Weights of a small multi-label image tagger.
Data: trained on made-up waving flags, 97500 training examples.
Rows from block 2 of a small multi-label image tagger, named by matrix and row number. Rows with one number belong to one channel. Each number is 500 + 50 x the weight over its row's rms, rounded and kept within 0 to 999. All counts start at 0. Numbers have three digits each. After the name is the row's rms in percent of the matrix's.
After each channel's rows are labels from the 100 images, of 14848, where the channel reaches its highest value: "strongest on" is what is common among them. Only what is clearly more common there than usual is listed. The data: made-up waving flags.
# r30: branch 2 reduce pointwise conv (model.blocks.2.r3.0.weight, 64x128x1x1), inputs 0-127
# b30: branch 2 3x3 conv (model.blocks.2.b3.0.weight, 96x64x3x3, transposed, each kernel summed), outputs 0-95

r30.9 103:485432505530544476516494497467477508567504484493530472489489488543513553470543516542538480475504451505512574524458544494367540432473388475560508495448505469443577581483449538556470563547529487471560569496516506439549510466594559530551533508374568483559424403428447600391498395485530420503504520488508508488406569507560559620433534583521551477495463531513431441454538498539464465543584
b30.9 094:517437468528452517479461419466492532527467415459527459448459502487505539437443458534451466379438444551463468500611528489500446408522460595494482490469446569549553501445516466464424470554601413514535569497507518457531473496408564387559527447486587469565457434555524504568477576477504501536
strongest on: red; flower

r30.26 103:472423540540553482433518528470444484550501514356543468551520488493472645602458590513514583435555394561524466499498557513456608475532440476598480541468511510372591535413502557531508504487447552494412575497498456543550473450575531643488446530494498533473502490488535498506502480538542404487552438515516520492421485503483470563509552430540514545500483504474448461470530493471461473551540
b30.26 100:498532536448511468508476570578488476491567454534437518430478534527510489503548431491459505406553478498442587477598416542552440414468437509452519449431565476424576498559475460469485509494493425497463513517563515457464509505614424499408546461458506522494385513487395429575404523485486427503
strongest on: flower

r30.59 098:440528457461485501499511529562491540427582592468574508551550490472514543515425482541532522452465511487556454521498481472416516505402450454527500549564493520516526582496479560402574517450501507482453541434476439464475398568540473569424486509489475469452498501468386461423526451570622454402459419464452538395513452541388460421426420495488511446421503498573452452446460475501543534488521
b30.59 110:484496411467536519513383496528426509467469382500497525510555470492554540549405424475494429398454482488486409510486506447544451454546496558513583503430434514514475533470437462498537475460486442514517526442498525425455502523514575576594535514530617520491531410499500438454553365535463450523
strongest on: green; black

r30.0 100:467501559491538621632499468394675404505566478563476483537510491503486439453508478552515495515538499456493478496561584573467483447527456542600475551522562571541486542458450520470492529528473537525462496585526459523566510514524489573528423523445584548421497453498513486470518545455569535556538524554496467522580458496603498558462556488541467526592523512500554569571539439492569546413497
b30.0 092:446588531428569497517430545517485557532471492519513524505476496451521501467578452473536509489567515519537499556525490524459523519525394548498546545553497497451456489505646513486479546583535562482493600504544440467617555586444441467401613479497610506506456531571579508516486512591543560460
strongest on: green

r30.21 112:438529486376519499346564524475562500518348497594508479508478438457498455468451429463476481583469523511529469533389458488496498532453476465404473493519472411538443473511504487471485507577486515476476502499526516485460508551537454448415460501511475495480425502508506435565557491492506455479464551588532507446470552562500504524487547561516363450459510517494502509557564357441435453386436
b30.21 121:410475422561520539547502451448439552459535489486487471516492552417472460472475445500434547596494534487576562487485587494451494470486486446459568470484496458539509459554544426533433579450468440550497509422538451637489527506489428441416470411502433523446597581496440473554513407517503525564
strongest on: green; diagonal band

r30.15 106:461496464499492502542469478489565514550548448526500556529485486505525524440455471446438445520562594558502550579505458580491501500668464485560572651538505486510451417473526499455482513511419489478533434444504608482370438443508537594403501467639537547598568484495570462499473575480439510497546527487434534482550462461509484451480500535505480499549524475451581561494495532548484461463523
b30.15 089:502555487524470533451450558416491524487616527616522518360448480563511564508592488479550455490555571599478559523541470478427476492511442495520489577537592589518513546439543550496477562462495531455555560500439524502499535469485435547488507507450530493487454526451567370426456565462534524535
strongest on: white

r30.62 103:535522455604506425505576492553579431479527519451416503483546541465422539498492495402460470493551428478483641519429530523465511511470537394446434486518539494483573408452440577500514502539547476672520494565538475521501466432616474403509529471501530467473507486471499511517469538547506563498459496502403562454503546523542503469503496605531624472436539553581443449477524511512494516488521
b30.62 086:480474492456494452443410419430520486461467482412541539471494505377496556456502501469448518528468502441478496499394541495465464497508445490485489473574440543559616449446448428455451495470543414548506445477478462549446445507484568624569437450489552431616543490518470552515535472409428518497
strongest on: ring

r30.34 103:467432523547494538519466437493420426507509543523469475557581453466539538479565444549509531489448523518529534418551403493508517535495539444619550439490472458487459553445447481513556517522492471512481492560502431536513438518596506501399500497576514397446418521549513519466505502448560528494580505466547519451526469542450742498533398468545522507577540531409501500478531555566511519525463
b30.34 091:515425550430453517479410513453504550452502573560433581423431435531455423510543484488577585420510453454516462470492480488493539468507532449478588480543573494508487558424526466528518516553504500536518502467414408491548493525513416383468485467540525450595411447460444567505493595487490506596
strongest on: red

r30.53 098:518454551507479454500466427526372540520457482581439485454474403499466429489476523495459517512532426406519580460443480474496447522538522520489494481425557557530426443513511442535492456581510488454445501555416525513450529413482588443530484394504535535585423441511507533398433465434436578430438562589520556515582623481551594559532517516508540459499456481464531456482463482489536494572502
b30.53 074:474359606487443485511506400421466493486505520421506460506532485466481558536436525586454480532513532493487438544531519464407407601497496482573482528546463546550474505412484456464470487484588464531520560468426443548399493502520505501441541399522513575579524479485496418501545507487463521617
strongest on: yellow; ring

r30.18 102:502458499475495495500533533382402480560505517482487716545471508488499535470433556521485565456435623589559491504534490491513505485552391501502510510465543515462440493517442487487472496477610456589481520484412498401480416541546497528483543563484523444418566492566422476443532487549487451560456458467442429494395420557503485478496528449497508490569516459468478494499474417542512422499507
b30.18 096:545512473564478537420441533482513476429519522527475608301421461459522542538461515518480482598503501418479545455517489506446442525446493510519430534505467480499527472373480470553492537451519539494541451533464548436419503508464401527504477415424503501508433432577557502509495615502499473515
strongest on: yellow

r30.2 089:511411464481498462519573489439320461426521488451496417488471493445461501474535514497458481533473391442413506473519489524482422453516472491443486489524476464513473497474531428556396559500464439505531530541533501460458595472506471504513453403404510456601381550515471573527455596469438583422453562400448499500445528442515596462497419583427508497530505519500487473485537507531544502512487
b30.2 076:443469537476534502559489479478557466426472475457542489488435491561496562462471482508556535515417478492543486491531530455317440537461528596437479508628432511541481549430402439536530508580540496511513539526512399577492478500435500513438508472390546427559543540496556469475531448513438475561
strongest on: red; ring

r30.19 099:655484517550511489542483538536483546466552546477498468480527498487443557478522568544594510516499459482541626593520506478633471566588556506465522561493534516461497499542603537462457400524500472459434458601471495561472503597515534527470511450593591552468545599516555545475428627421480593533497438511524516466510394501561460547538553511494480504534480516521463505486563472507520487483510
b30.19 110:471542579497380528493502526524490436533511551506471474555510499526475448511605383457492490466524459465471429435404516467521537497556564493508650504511505500501495503531496438580478580536426480466454564470491488518553466549496527412484529478473455429460445354442542482591443419537504565476
strongest on: flower; yellow

r30.13 100:457526502547483470494525491476438590426518464473520589545530602549483543483495504478547474534468509471514537547543483500419564494461513497552505536449590346551523519461501475522553573503605557493532457505463446554541522547471485519383533498460491551421437386432501464436538437565531571557533424599573485449536393537518556567450597490582565514492486516475461429488476562479485448532516
b30.13 085:471526505488505426583389495526403468496425557470553491440504590490513513484533504500569575481429461395472393454498524464474392500471452476566499435502537585484474536519437507558489467546571470534488520448513486531565508420509529442557473550510553478560536375516578592552579514513432493504
strongest on: white; flower

r30.14 098:492483517498505494480463448503426494508531486514495472516468493478466469472541535505473532507472436523497516435551525424447553352589426377514528554514484503450509514526382439529494547442534481451538549476480496531495539425522504498551487467418510390552451443381455518430487395464518368564477499474465448528447548480553417655369485502552523579493494523518432484483530527542522521563489
b30.14 094:546472502519474556447495463456577528538435540479516406452516471472427505445452546530557537506561504483531456474575501472455384500500500396584452497568476517451550476539410524539440439536568425581466474461512490537500510404364552550461558493501508561487448479520407428467564539515598492454
strongest on: saltire